A small audio frame classifier, trained from scratch.
Model: 2.69M parameters, norm batchnorm, activation relu, widths [128, 128, 128].
Training: soap at rate 0.0018, 15500 steps, batches of 256, held-out accuracy 99%.
Rows from block 3 of a small audio frame classifier, named by matrix and row number. Rows with one number belong to one channel. Each number is 128 + 24 x the weight over its row's rms, rounded and kept within 0 to 255. All counts start at 0. Numbers have three digits each. After the name is the row's rms in percent of the matrix's.
After each channel's rows are labels from the 100 clips, of 14848, where the channel reaches its highest value: "peak on" is the class under the peak. Only what is clearly more common there than usual is listed. The data: songs of 200 made-up bird species, synthesised, often over outdoor noise.
# convs0: first width-9 conv, stride 2 (model.blocks.3.convs.0.weight, 128x128x9, each kernel summed), inputs 0-127
# convs1: second width-9 conv (model.blocks.3.convs.1.weight, 128x128x9, transposed, each kernel summed), outputs 0-127

convs0.63 103:084125119162106177139197099135107117147151148127117161096081098089126130147089169123150147132159103147109160121146116131117140110162119075140095092063119150116135128126109151137095130115093119104126109110140173123125132128133157110081123160153121126098104121109127157104131112104095130113171122092154161130114084137108146115108108106139135122130099098107128110131146091147116120150141
convs1.63 100:095131096104151142141132132103152099136147129119152132158109128114085135142081135125133116167082156130149141140136092124121124157151113127123149120134108127117116141140088153126146088150136120136122112167108106106133125130105087142154164124142101091068137149105117124141129119145132107147155091123104131131112152108143144098126175157067144141179181172136054131170153140149157147150113
peak on: arch

convs0.41 102:149122104118089126132141129108146127127116118157106146103085175135078137102155128094107183125127087076115125127109148127111123081114146158141098086108113085109099150082174115141127103151154100145109145111138130118126151117121141102089102143123160115105098124092141155124162110126140131133112163105153105118133134151111100083142101137124143117103155132130165132147159068171126093113119
convs1.41 119:128119106135129134175055147150138123130126162154168102142146127130137132146147118137162157103098090146150105107153121163115122119149159078115132132141150136130097147164119123124152138104109065125116120128158134108105137104084103096120133168112125127106148106105094144120099147130066137184122145131136135139146133075131125150088145114128086120085149141093145121141180110113141114110096
peak on: downsweep; steady whistle

convs0.120 068:094137158164121142138115139084143128120143139159094156093137131108068113119112095163151131127169102108124118120075133096099147104105116104161118127081146113117148119115149102108088116128108124106141134124119158127164144121111113115136140143146125131093137106124149143104137106095105108118157101115123159097111121117118131159093115062106120124030115105147087130135149134132108119174124
convs1.120 071:112104126166115118153127137123099146107117117108123115141160117104139144032107115122124136155122121121118135149152099178150184121126113087111139113108108092120139118137146121124120144112120136117116122114135102097167125098137120128099144129092117124117151148150156069129134116096137093095108226115127149107151117112145140140141130140128094162179126097129153144116107095091104148118107
peak on: no call

convs0.127 097:132151125144158119189156110088102123171118170123138121179119131123110109096117144106103114178109112104094153118156120105146098122113121130105139143123117139156102086125133141153114170151101180143149127114131174114123153140126131118152144122155116129165106106163129084081134090118147125139125118114109085133139096172121110118084090142146119121147072149105139134179143157152128115113118
convs1.127 082:118115135175121199145098153152141098136150129154151118173139162144111175129152150142099114119136131149138142134129120132122088094163142126132107109143134095102137142151114107158132139113133137082162157170121117158115059108121116142128153103085136103157109152151156117105143097107149113094145110124143132157116112097109118094114128117114127169137146092133142089150154148105092076108093
peak on: arch

convs0.114 113:157123110127109136138103102086110198135097097155116105125105122104110117166115125127131150109094125156106101077142090146155117089108142130152127155140105125137109132082130164134124118151136133065107160134128117151112148084109150139104124107119121130146124098091122116122064104093143160168141090157173151122098111147119115156134123145093147125098136136089150151101090117118134117148109
convs1.114 093:074152129138114142113183139110099102140071130131109102136142150130129101119103102116095123135140114154096153129129170144130126122125133101072135205141154127125131135125111131083143169112137166122111092139155143174147156156105112121145122102116155130162109132103079116096124167085127130157104150130122127153155103154155109088124167126135116093143144132119122119108167137160112156143145
peak on: buzz; downsweep

convs0.102 092:123124150100118138098153148149084101117150114164128139147182131101139166110158134127116156127155106145106157098150084138116104165142128107147130143134129085133122145135118116173100119087134106156115088106138147142146138088126096121097132096059119135135091128122146107119099081094119117083090149105116099101117144101133095115128143080117136177111134123087132164145116135115146088119133
convs1.102 095:124096092139122144140081168079128124166139164165123124121109130163136115179115101116137153142162137088115124127119089151077139126098151150140131118122102147134131136129076115155180101136146105147157114162150174157133139116128140162131103119127081118165174136118133138154147132121109144170098080158146123173139117128084127104144152115109146117121163129112138111147121099145134169132155
peak on: arch

convs0.57 088:102179126126107166106140121098122091124176135127126098135106184144110140119149096109120162092144083156149130139123154111127092168119107107109168080122119126117154093162099133103124105133143154169109115144106133098145136120140115105138137113107141101114168133091191123079104111134166111155132086115138098105149088159136153112101107113128145132118157099123152121096097115122103145133132
convs1.57 110:155110099129138174151137160102115167142103108164150122144143083105152126124084117162160143114107106128139134111138119131066132130137134126119152083132075098132142139135138108138146154146092113106193122099172144115143101128124143155105091102123103173133129115148162142142124120122154121153134158126164144109143129100130088128175116124113108084109160148098147085180123094112119106121121
peak on: upsweep

convs0.50 077:079139117122142116119123120126117101129111142111108119103097118176111116116109096116130091142157117157087116100131094119127126142144136097166140165091127145087129119130183113110137147106087095160158130099174127120143131125076118150122091121153123132160064116141151137108118110137083083140129099087121113098121101147149129156157106102141129080108135118154187136166134150113145132129148
convs1.50 104:102148125157148153142141115124150077112134174148144124103117135151117087118124106136146186112122123155128121125115123103141086129140133072085128118141134110173107127149124099115084150119028158117126134145117124120118127130101124147097168119140128117116113146118118118098139143157168086115188114116137160120135209152126124117113118139104125124125165141153115137126141091125147117147130
peak on: no call

convs0.4 105:149117144171124128123123100138100128139123147130137098064082094150118127109084127118130136123119107140125123117062134067159160089090130117147121145103131104121124086157118091121144147100178133120120132150110093081106124094062115115174118155091129108113123104136111142142131114103153122138154156106099106148117103151142148133135117127102162116107103095131131128146132138153162116171105
convs1.4 125:111116166176115104134141115124086147144102140150125129129141144138118108146137081165117092145098136136131130095137115095129167107120132095098128105151115130112138106081098144113106176098182147129113120110116150116123141057128125089111133106117114124139130111126135164088105152112128095105108139172132122148127130071160091123120100120130140147127089093090138178100116158093140113166106
peak on: steady whistle

convs0.80 116:127183122121112168102141088128127133080155105138138127109120111121130206129123142128109107111117111087110196117124122122121097078123154127109136143095140126156120083161076114147119141166111168126109128102119109110137125126100133121107176119202151097131124125117106124117120129128149109121123134123121104135183079110118109122141132123165131097119088122136097119135118112103097106152151
convs1.80 099:129127114148175134157160131148109133128130076146150150118086107153136142131090105119115124101118194151153117127119115125160129147085125100161099116113172149108137098107144142095125110166139077123182147091132120136116107109103129128128112138160184113116117099084158121143150138189144149086165127133118133139134129103125142090099121141135131103096111100140107154118123174091116115139115
peak on: dip

convs0.82 093:095125121175185131136132119153093131165124121125133114136116099085154142164149111125126114154166101071140146090135128103132113109047137145133124138130130101105159128124146141099099082086169131116144142085127104135182146106140143142127116143108138127116070137136104130142140130124094109137117103143140157135147138150135134134158105177128111097088115128094093125135151169136088112137124
convs1.82 105:148120092159133099085139162082112126129161108065130143132131126135139154140161102136141148130138083139139108174133151158100134122121097128154098124138139115168108143124110059198105149111071127132141124137120129106113117134165120156153110160114106133101161148145152172121105161132080131139123144145114142078112135081132127131156144153114128131166151112150127146098097128135130142129146
peak on: warble

convs0.38 094:086159095138144174111093143089101083124136156140136152143135124096123117120159178117137102109104130137131129111111123117152143114093096133103134083110081072095181118126122101119153091140171139151130127149126119145130099152142114122142108149132086179115126134140108123098109126143152141105154158110076092091109126117168100136127106126109126142126158160107137150094104100122156120168118
convs1.38 093:109096118121095142127133096157133146141133170130149152101156143144152157120093158127167143102121139127128150109129138103098143109053123145157125109112126120139150150130100142142154126132127119126132131161129110144090115092100116162127134104141113187134124098160141140160167111112171117125134080167180118141095133129166126160096075111183122119154128069126133130128151129123115088103101
peak on: no call

convs0.24 096:117151116103100096134155106094106150140095135088095126127092125120124113135142152139135148150154143126152122115143130107162133088100172137143168140110164101085168123098128184151135150155106142110125095098135151115146130141116113126125089068165160079183146120154070145086095121090142168123115150086093147128113125142121127100139133129147139120122116146103125142151149106110140115115120
convs1.24 095:131128136164136135178132140169143097112103163153151095165176104129141128120135130122113171142106123128093167144177151129129080091144181126139161120137144114099112142144107134135115158138114106072153161132112104152143120122115128135127183132124143090088122172114104126139145156148139085138176088106109157139137162106151139096105101115111145133139132105129154104128130137132133115180094
peak on: buzz

convs0.58 099:116129152106126136171144120104118133164152130122124139073124082117162147155127157111119155120086151100144145099123179130088112166090148159112108188111185123113144117138135134115127124138139120112125103168133125144103165128094095109183152125130149134139101168154129080124110131118130119108144140150107149132123122094100182124082117155116141106121122127139190112151146153116119142098142
convs1.58 098:119114172127126187139144101138135130100133137140123103123101126092143103150090136176051136115116131126120135117118124128151140168142121137150115150124083124123107122130130121126107136094137143164114193088153153139139153119117152096097159104113153153168176117129105118119141140120120135136153113147154137121156084100170095150149162090132178122133142077144133127113173138091145106127111
peak on: dip

convs0.67 085:118117118135100121136128076102140108158105121138115124164139155135126076126131103119105131160083124120151110093132109124130165120130146132107125099132122126086127167131125123123152130125121171102102117081160128141099085124161164103113142133130113106188146116128089145133143131105120178104078088121096079162121120133102149117132131062128130097090121110108138126117092171135121099173113
convs1.67 100:123126127101147090083127103129140131152130137112164143141110144093112144141161140122081119140126102125135151138093148136101128146105119127105113111127143099148161154098153158078139161165134138153111116148136147120139120108123096133148111132078103118126127112132077099122153134122132114083134094090122151140084090110133202129130146149099098112081140111168186090124141134160119084099111
peak on: dip

convs0.34 075:079142113090133170129060138128093131150144122136111179119154108126139138106131095120149123119119146126120147142144134132145140140081121123131101124094119115102133106169129132125164171134096098153122141110131165107141118112097131123113135127112184127107102117142177121125129128070133108114119112126150151124104112124133129154073140039115115128099161129077091163132122106110103113112152
convs1.34 075:139115053154133109160123117154134131094093111144109120132104098135155121189187112133092168111135127114160127098127104124125078135121125167121116138132129150147091161155111121110188157144125114100158107102126066118160120136158110107131092144132110112140113138135126094151123120120115112152183142104169105141145119124115139106164112133097115103093160119150139127123141105106126164136104
peak on: no call

convs0.124 148:112108166074110093156145120149105109120104080138158131139145148102110151110065098149109091125151118154112130108109168136109138113143112131126130126115167083104108131137140101148120111123115119125124203156115140147102181130131126081197111147153136072115115114124130133129109100116151092093129167109107132104132124151127125135136119131120119114087129140135139118104124149150123196126119
convs1.124 131:148130140150102141124099143109133117137157145167169123140132110104089095134151110156105141165099129075121131177094125127140119137140164131107109120148111130145112160158108116082144069150137157148110119107136146162131125168183126170086151093111157137131121146132153102121123136095096129101133127125119121043106140092094129129148129136147161136110127150137124142125175134149099114164107
peak on: dip; warble

convs0.44 100:119122184066102133140144145102130144141125181157099138082114152064101127157129098121096111133122085149107113149110142096119144120114106119122116142105106153122097112116126136061140130117095122091145104117119094158106111115144146106101099157121123107113115100151136116107138130091135132114187099089167133142143118130154126140155123126125063101126104153136127100108110132099162109136131
convs1.44 114:109131138134111118116120147100114131151137104096077144113099153124128111121132159116129099087152131160167172125136083137123130158158120138121118135160131148113106126124132121171122067102108098113103083139106115082135229117107101129129130145201121120114119122124130116139180063149172128125128136111145125108131124117127123122129133100113128106132115134150151104132129098161141147097114
peak on: warble

convs0.75 101:175117154111141116130102146152097102105176116168120068130155116086157119131100102130129108133136117155119161131124118131155163117109126110121129120115126135157095172176139087131131119105129093103118091141132113108109126100097129115113125173111112154131143104109195108150145152089139108122131108165144131135129132121143097132121132042140088152100131130098092148130148124093099123113148
convs1.75 101:129130168155140117147107114127114128098117094160080158125116115122101148176146119073093123105123157095137165140120165122092194126137196151150126121121101139116106124124135128145162083100179134106120106141141111109135101122125124152126119134139130123084106121122170107130137116147130124145129095130073130143169159168134145102101132150118105135132081128100122100131144147089172151115148
peak on: upsweep

convs0.105 100:131113122106102124125110096077180134040142130115118125121095128124120139099137132110119119113124149126124155145075148119144136137108139126158113150182152121121133126108135061108121159116126092098112150136153118120122145128150159081121092154123103136124119113127126168105134104207197143148105143128141092142132125132094129151110186154136107107119128112110101129131125140140134135109148
convs1.105 090:095108129107079118082102140167097162136144155121121162155107149161106122120129128078133095121148140160130156162144102151109159138132135169135163094130134108143151146149100128114131142105132114133120138132112157137129108109124111154165143147115153155180159128121097116153123119109111160077139146133159121156123100144125141109139149065144126153149114113076122122111055151155105117103164
peak on: no call

convs0.98 110:118153075094092121083132135121133100142140129152144243151137099152154112119132115140107111127147131113112128115122143187120115106134140102144104119131111123090108111174135066145136139116145118141131133128110170112078114121137108113136134091078146077157143118104126142085119136110127105129138100101116153137128118074115103117113152121096100120134117133118122135119124095115130145103129
convs1.98 107:138166106158154109128127145119149108109125140121138130154135126118131141141142142056156179099143105149132171126094123167148077126134135112102113140118132122098135127096143135121108135130107096093090151129133134127148109112117093127133115124104125096129182096111133144164120152039127118133125157107155189140140175091147093134136125089128173111138145111142109115110084118130105140146105
peak on: steady whistle

convs0.66 088:132121125167086103151133132145142156094119108114078183142101099117106087135104134113125121143161125103121160131138105156123098115129136140121183151135148132088108166108123153162101104111157098100089113144104136159119149136115144138086133143116076163137129115136127095093117142134134123129092098097072083116095158122151118105104086148144129147107161118129131113131109109093166136137169
convs1.66 088:130130130121058144141137113134145121127094137117148109132157131106141124132090197116122151106101108058156176099125108153125141113115115076142134145121141174136133119111172127172146148100111115136142154124143155105089154110124138147103144134115102113128136157131173130117119157154133170169134119126161122136088159118157116131123103126127126078105141102167174126128151117139093083108130
peak on: no call

convs0.25 089:153137131110097137144132102118147107141120118128118125044115120130129115137157098124108164114136174140146087163087119124138115092126131120146169144116117124091129133144106119117125151098081171120127123136111116151188114109159138130125169161098132134087114084119111160091109110102132124141181131109171096155167129121118155105105143077124088116104096115106121103144150101109136131106153
convs1.25 112:129111108146114111153085131128125135144135116146125126085099139154124110076120142134147096102113136135146114124085122155111089165115129167150097151140114125140120150124138109140127131128135151141142153094127124118135184125146118146120099091125125099170133135075172148137176123147180128104144164138129143132148079160125126152135107115166114084131118124180085166135166088139139194140103
peak on: warble

convs0.28 099:126169130112094150128123104128105114176122151109151119091146116104114109138122058168114112097175154139125144164129119112132109088144111113081154128128103150120144115134111112106141150117133128117104142074121110126148096147106121121109121122134090097155131097128147058185153110120124109168119121115157130128105136135155124121084103150125104122149150203148114148136106110128104158112103
convs1.28 112:118112109147152166140091147063138161134096103085142132161131123173103120131137133141121111169162096125140159127165147110106100124157118131143150102148119107138141162136152119092157160135132150103140072128132139156113133128096108162124101114099096104120078132097101162129107127125155109116135120094123129116142132182061112138088120129154118155123137184154091139135111142151137140126113
peak on: upsweep

convs0.10 104:135126128074109143127078041110131126142126135128115163184103115097112129148138107134107106135135072131133153167120124131110137099079143121146112139116097125155119149133149146082144118095101129150119094137079136098134157112160171125125155145134086103152110103092123143166163127122122098158135126110130154140118110139144118126116099185155133122123103162131135092113121114119109085128143
convs1.10 094:129119090129131172129129145051127127155091167050132126127136096178090135156149128122088127105182125123145104127128108156115131111145102139112112124146144099111142101170158116155143084107118152092123145116135149154129096098176092133157154115106138102130137131146138179118103141117131083152123168159141117150107125088138134110110122108131164136124109113139127140139126100097133123118112
peak on: upsweep

convs0.126 125:141067116139116129161126090123162104128103146136095119084122136163127140128078128122109116099146128139121128103150093104139135101124122106089140127141114126134106183099127061121127135154151155153120090128096113093118113111128111087078099144176158124144109148111131123145107120129129107110102110141143142141083129131141136119105125101122145141191091176127158144128111150086078106138104
convs1.126 090:110109120121132105137139132160115087137176127151106130164138126162134140103169092073123106120171069139087157130147131124140086139121118149151111138130107081176122157156092130141138142122119115072087103124171114116140121139112124149093149141090153158130133151084125145184111154147132143111137126115145134143108100124125117113124124142125145152123157129152112163094063102093145139124134
peak on: no call

convs0.22 104:112124117116151155103152120105121132142082112091103126146137112146129142126156130169129142120183092102137140109146084113130156137103097106116125133169146126107114119105188118112104090090140124131135078087144152085146120122102114163107119173085124110125148103119156106133115128099092098109125134132140123092142091103139154148120123102097108103128141156168146118122126126128071136198105
convs1.22 102:112130108135142174129126173127174134130131115149137108091135122181117156131120095177151139133112111132133144116137145124138139132115114140112137144114115128079126138117124126146192123127109089170127133151147100095121129105071105125111097099147097158127128128119169204141144105122173150153104103097139115163122093125141174112101124115113123119131143156135110105209121133111117100111144
peak on: dip; downsweep

convs0.76 075:149115172105196111097122138101104140104125106121114154121134146121142138119123105075111143131147162131139113151117096142131115130121132137160121138098118131169100119149121139112145154148088142168126088139161093113160125125129087110133146131158152144178144092163143153062168119135118132121124167080104117099137136154101125118126145082148143108107121149111113132139155131125083138115058
convs1.76 089:111115065119118152112140096131115152068115096107132093140116102139167111105099130127105158139134112158117084156111108125137085121135139108104105111141106138105090126099120102124131131141112112103146174065112108174106106161170136146145134119128163113157131156122103127129135134134181092101124137161092126132124174142085119153153122081120140146135129129117130113148100098171134137167098
peak on: warble; steady whistle

convs0.109 110:171120156104109159177166137079150100088154101101126122177094089096092084120122139115120150112103108146130106093074119147108126120097169106124102123117126128138122106092144117136131129152088155111142157120130120160141108140134084166144129116141173122107139092120113103144124081121124137132156149151159161149108166107144113100133135080155103129125085117143123128108098119135153152134129
convs1.109 116:145084163122082114128108124142143090142115124106144130138149131128115129120131197140166144134117186102137105118118121132132160129146143143139143126077117123154111135130142106170160081137118150093124161131160120136124115124108114115153157105168089103136124123137102154116111153106144100127166154131144146127215151160152082121128167106154119153153109176128100123086135120127110158141142
peak on: no call

convs0.14 104:128104131092113078171106127159098107131113162128129130141103141167138128091163118158112105096130127115104091151086097115134145161114102108087179102102113113098129093093105174115134133145119126157112127154088086108118150085139155139154128107093122110125091134122110116115133121137121155106157140099145088119109098144149099128111097108150128153163079128119171116096119148114097124146160
convs1.14 108:148127103135129132143109145141139159161160150158156125097112174083127124101111158090157181119131145155144149086121097125118092093139137157107103124120134120120125160106151169107107115075136157106131139137154105138177088140147118147141156144153130174131100113142123128163163102129115123123141101079146123107131133181110125116135087111121162139130128119144095134149088118073093103130096
peak on: dip; click

convs0.54 090:121128101100129087139115117153101129130132172106117132152105152102151106117089120139092130126122134106141103123138135109135112140116149112084115116122087144124120134139163130128089123138092115112149110131132127152181090171128101054204149109149140136155156140168143156125126095125117116143207123105134116114116130087096111133122122115134108130088105136086168077119110132115151124129129
convs1.54 105:117128156122216155130131128098173121103148134140137153141105169152128140148152177081092099112164158156158170143119115117147139152116140150113144125115154106120123135092129123127156124140113156115149104099108150141138213106113122147074137130142080132147137150096172113126171108133144113108139125124144130128083129131126126166113133127133155086139089114125136126097130129153113142124136
peak on: arch

convs0.52 128:122115099150112147126157113129189093092112090143096108157135148128125127162098134129141133120115119110191090139144159117147111117130122105101121115114145106122106112088116143141122109120136126096130173112153129114136106089145182123093069141128120089081109119162108106140152138118130091120130105126116123115207106115136147142109108150153133094147092142139117146102180091142129103121103
convs1.52 106:085121143151144124144164148152162120096118158123154107121115098176112138113148146132116140113142111116113150141171122088128118128103106104172097116160129131142117148084126138090118126146121138137081106126128155121133103129144163177115154110095152091103123150073138124125117117127104138061117141155092141169149106058110137171123140146138115094131130096100120114169119120131141147084109
peak on: upsweep; steady whistle

convs0.100 100:192091157082115122172134169117137119082144128129121135191128134126088083142129127159083127098081088154139128115122144139116130115138127124092164125085101090132112129090107123121102133126132112128109098117128081185132097118146093136113103106133124119121128123105093104115129080154156154122148148143118131120125157120105128142138096086165146137158095124145171136131140139120110127150103
convs1.100 107:163117112112111093162167098133152099107134143113125128136134138129124133117091210098172142132108136088131147096111099088143136115143148125148139139095126133129115136111121141196167107133115107129078148129164142124113153134119142114124163111201144155131115121149119110153131107127140143151166087145147153150216152144146121107135140121163106115114099110130115133117146130100133126125126
peak on: click; dip

convs0.99 102:147122161121124095137156151132113147111140126144088123124135169110126167122095155148132122151114118136164111116116094142096089106140125159109122113140100142140117121132152100131105089118072133150071123143111203141091092155143128115175096078093098122107143091126144088136122117159152124107141126090116129111129117105084121141115113183114132111125110097134114144098138091136135113177145
convs1.99 102:182129114130165109131170148103106111104132120160105135117120166133140167139080139145086150150089095106150158175118080112128127141137125134130143129087145179125132164123119099148122109118153082148103162108086130090110110116114099152115150128153116100120114163157126099130118130119154132093121105137132120157113127134143136124117137111098132180170140138149158152167113146161078123085145
peak on: click

convs0.29 095:104137153131119128159110104100116107124138138148114206127115125104113081144093146089127076110134171095135116182101138144125150114096141156129144115177121100133120144156130138110141131128116130085111113094110097136144116161126123222078111135129155145150137093147100129142110111134123101147168112150130114135107110145152150138140119150133169122134126103084115108102156137097112132142136
convs1.29 116:124130117078063156145111122133058125115131124097158128112148149130122115149123172120123145123113132129113152136167135116131105091126117156151146120111110117105110115136140086153191142145149146144139168132170135124081118157143143123173130129127133156135140139107118131156108144101137136105142133125153082148062119160144090131137110106153134149165144078127133151115159159110130063127152
peak on: click

convs0.19 076:139141136120129091140066105109105110125113158144124122100132127115171124144134175118140110157088117081133141120113144123140129136156082093122082143085111141143117163125109143095134147134086158126118129125169109165124113163107109167124109121086123131126133076123116133125135117093121094146107117088135084110096148138112114112140104082136112092095133113135087146119084089150160138170161
convs1.19 093:132083058107122121144124112132110089121122119139121122117096124124139095106156166149114171093121128131162108163130091157131082173135085166152113123107119124122102145143150123135125111117140094141130156114132130108139170154148127110134113141125132130129158119161106140145137165157137141141169118106160134145124096138148112130152133145108148126075203145125108165126138080072176146106132
peak on: downsweep

convs0.56 097:150108132109140117119165113139138126131150090169132101136116130141112100121116076146136105113131103096127137095130137121098092123115149124106130132136092142150113083127108092110114162192119145100099123169127128092144112168154136136141170167099143166150087096137127121115107145081077112109154117084089111106159132123121138115133127129114150094083120101149080134160144124104139116182121
convs1.56 096:107158084187138121148161090134092098122172107113089101133132082137114098167115090159101147161133123137110117178174155136137107140111136137158112115117104157107135106123125118168172112126128151095133131103137119132145138158144103141110138117133097086108157155174174123125136138056135116128116125087127171122115157121140132146156137146140158133142177128123134113162117134146143114134118
peak on: steady whistle

convs0.47 127:141122136106165137103147135106142107123125083132134126141127153130122103089087106145083091095114134084105183113163113138114125168120128093116147148128120100120106130100130139104120106104135138194127142138129138122130157129147197127098167158083125117187090134125144124110145137095125143122137132118049138101156109151162151159114108163124121144112103128117114124100140129091120140147146
convs1.47 115:110119129125149119099137092135159107159148113131141106143123090139111085155123083110091108123125147101116150142109108144152119116119120112125093095147147109130114078125123133220154111121120129135134144141149139135166125120105111126104123112134132111163148126137152154114112080121116123107139131153134122164096126131136146106131123136222125102113137107137042118156111128148185125122107
peak on: dip

convs0.7 103:127130141123115113163123137138086131134115155129102149115134154117110163094099154133108075107118110126114129098125127089111088130107114098167127166168076108145146153190166126134062122109128160112142098151115155116083130129123144119130123122111124089109119104105153105147135074101165122147169129107150111128144143111125119141121157134167139129094120124084084124125095116098083130113157
convs1.7 100:147121118141124105149180137148150104119169134144076143095120130127144156109142141128124157074112188159118141130114106175173155130137131113114094129085107130098078128108144142143139096109134095167136132116136120131095131099146108147151122161170180126130169145088189146142106104120142122084148132169156129151102109172131144152118119119112096114144124114111119117147118101118137159137134
peak on: dip

convs0.119 118:144154094180131141115134115136089131129100090110070058123112125112072118115138101125126118108101108090125158117132140066207135118093114109128110127137148128102140105119182118112125097122116121123131117132127082106126148131075097113123135139106120109088078119136115130114140129087119137137104149109153124140133124107143129138163152114131118091112110135091139095152169125156146127113123
convs1.119 115:133166185113135118132144110164124111102127124077141128116133106133156167147149126149143085151120110154135106123113132119085182107154131125121137105111129125139145132137086123160123145139122105134124165138138146103099130133184116130116128148102129122148148136113153137105093103134138156159041117151125117114118150081124102149118111127066118147151043133130159135124116155136091121121154
peak on: steady whistle

convs0.83 096:139155116139147142135147098112142166089178069131115190134138133109136106160158113196173119126145147132132093111124118150139093139132149138090145123091122126096090131102123187110144107107136117126113135121091101124122155143142149144088102133071147131116122094093130121140128136114114097101167121089109122112122096137174117152117149133132124136116088107082129101113130099139108103138135
convs1.83 095:091126141100089119108127145134105125153074152112117113130104124103132121121098105127121122155109109121130117155107131170107097120120122100110160155103094169121102120130142112139161123152137103174118110120086111117085137111136109129106178184130137137139096145105142150156124146131106104123134102162132125167114110155124135066107146100149110083095144111106143143195136109148157192144114
peak on: downsweep

convs0.11 105:132127128153131135151093131114175156129122147133127140151149105141101133118130125118123166096137117120117104101133131155094131115110133194094095102133131210067092125129131160126123105114138104159109118121142120137085140117113128120121173101137147084114155118104138154147136126084115070116136104095109136127152165170115126097103129108086140119112163135124108161128106087092148150158155
convs1.11 098:140172151084112139125143170152128117148119117137138111155138115107100132120145090132137127182119119110115080125127148129144103178104123092117143129137126131119157126107104138134158126093111074139122119130111117092112146104123123101127126126148122119099072123118088152113123140128148121110126207140096109052130131157135125122105098107158125124168131113109173111140182102145126178106160
peak on: downsweep

convs0.32 109:160103177159149146101093125125134176084131119118152107154153160108080129177136095117103110103122121077102159131123122139152156146127150118120140148122143141125113120115117121121122114136060119126130112094141120118113147099126128112160125175121110145098127145122127140125091138110115139122156131100155146136117158154118129111122176166104163120102131096067084138177135169103123149077110
convs1.32 100:128134149156102079132126112132137106149167120139114132158083105144104129119124121149152127148130119153129096181140186122142143121124151101120121102132107122117154140144134135100121132189142126072153124122093157149136130132168128176163150105108173095116117118113109136127137136139161129107169124129113183120091131130134078118141165138109100141099150109103139167079101131159111074153113
peak on: warble

convs0.69 099:126136125064094092142072138065135104152108136135096113160198132114135095152118122141141131131136105133116155125145118101070115153145108110116137106147145158131116152132137091146141103118097140129121135074148121134163110135152080142142092127104152112138117097159154104139098118108169153137145108114130146116127188122140101122107108102071114134115095148114136101117113137135127141154152
convs1.69 090:079132113098105121155083176065123090112120143131124182126123136118130124092117167162122110115111127101128146163107138106161116140149129132135143148137113149123130124098154112181169095154119176135125125158119076136100135151122105101147168128156093140122089151161143159144138119162143129171153110139139125147091151124096146103112164150129125103147158124109087135169152126118118138130098
peak on: arch

convs0.39 120:126135103091109161157111132112110112184139157152105089140108101104132120106121118146084099107145095093120101104100144125138134089129130120125128156147145119109149143142156058146110109121149086145141134121106111105114096113088131099119102106106121109122119125114093160128139074108116108137115102163144142115155087108101125106131162079132127142116105140158194148094130099127082109145100
convs1.39 104:133120138107160096107125142077172146117122116132098121114106151126160118116122078127106132149160155104093134135104141124155155150140088159146114160151147189145127115155132158142129121094143128173072097124108124126122134143137133114131175148145136112098138125188138108124094156109083110137148144094119149105137136129098182099143161150102139129123151130137094106152155149065157142110125
peak on: downsweep

convs0.88 100:071139119142129138107087155127123104148151146109148131122161109132146103113103131149124145122126129126115119145125116153102159093116137098183121117077136125121140141127201096064131116116082160120129098107149120175164133117165113154120110135133142128154104141129114153165131106158078101105120137100121105116142142117073115145091115091131152146109120130148094119114096170132093111093107
convs1.88 100:094108123124136105176083142110107086138106135102123116142133108156118159150130096112077122136126124150155140126146150107180146096124126076158106125147162162136093134146114144158088131086131138129110145155122117155091114129120115101195154118141135160144088160131128140114124149148140114149209117161131144095131150095128116141099130156121113148114155159149126145132120087152108145117100
peak on: click; downsweep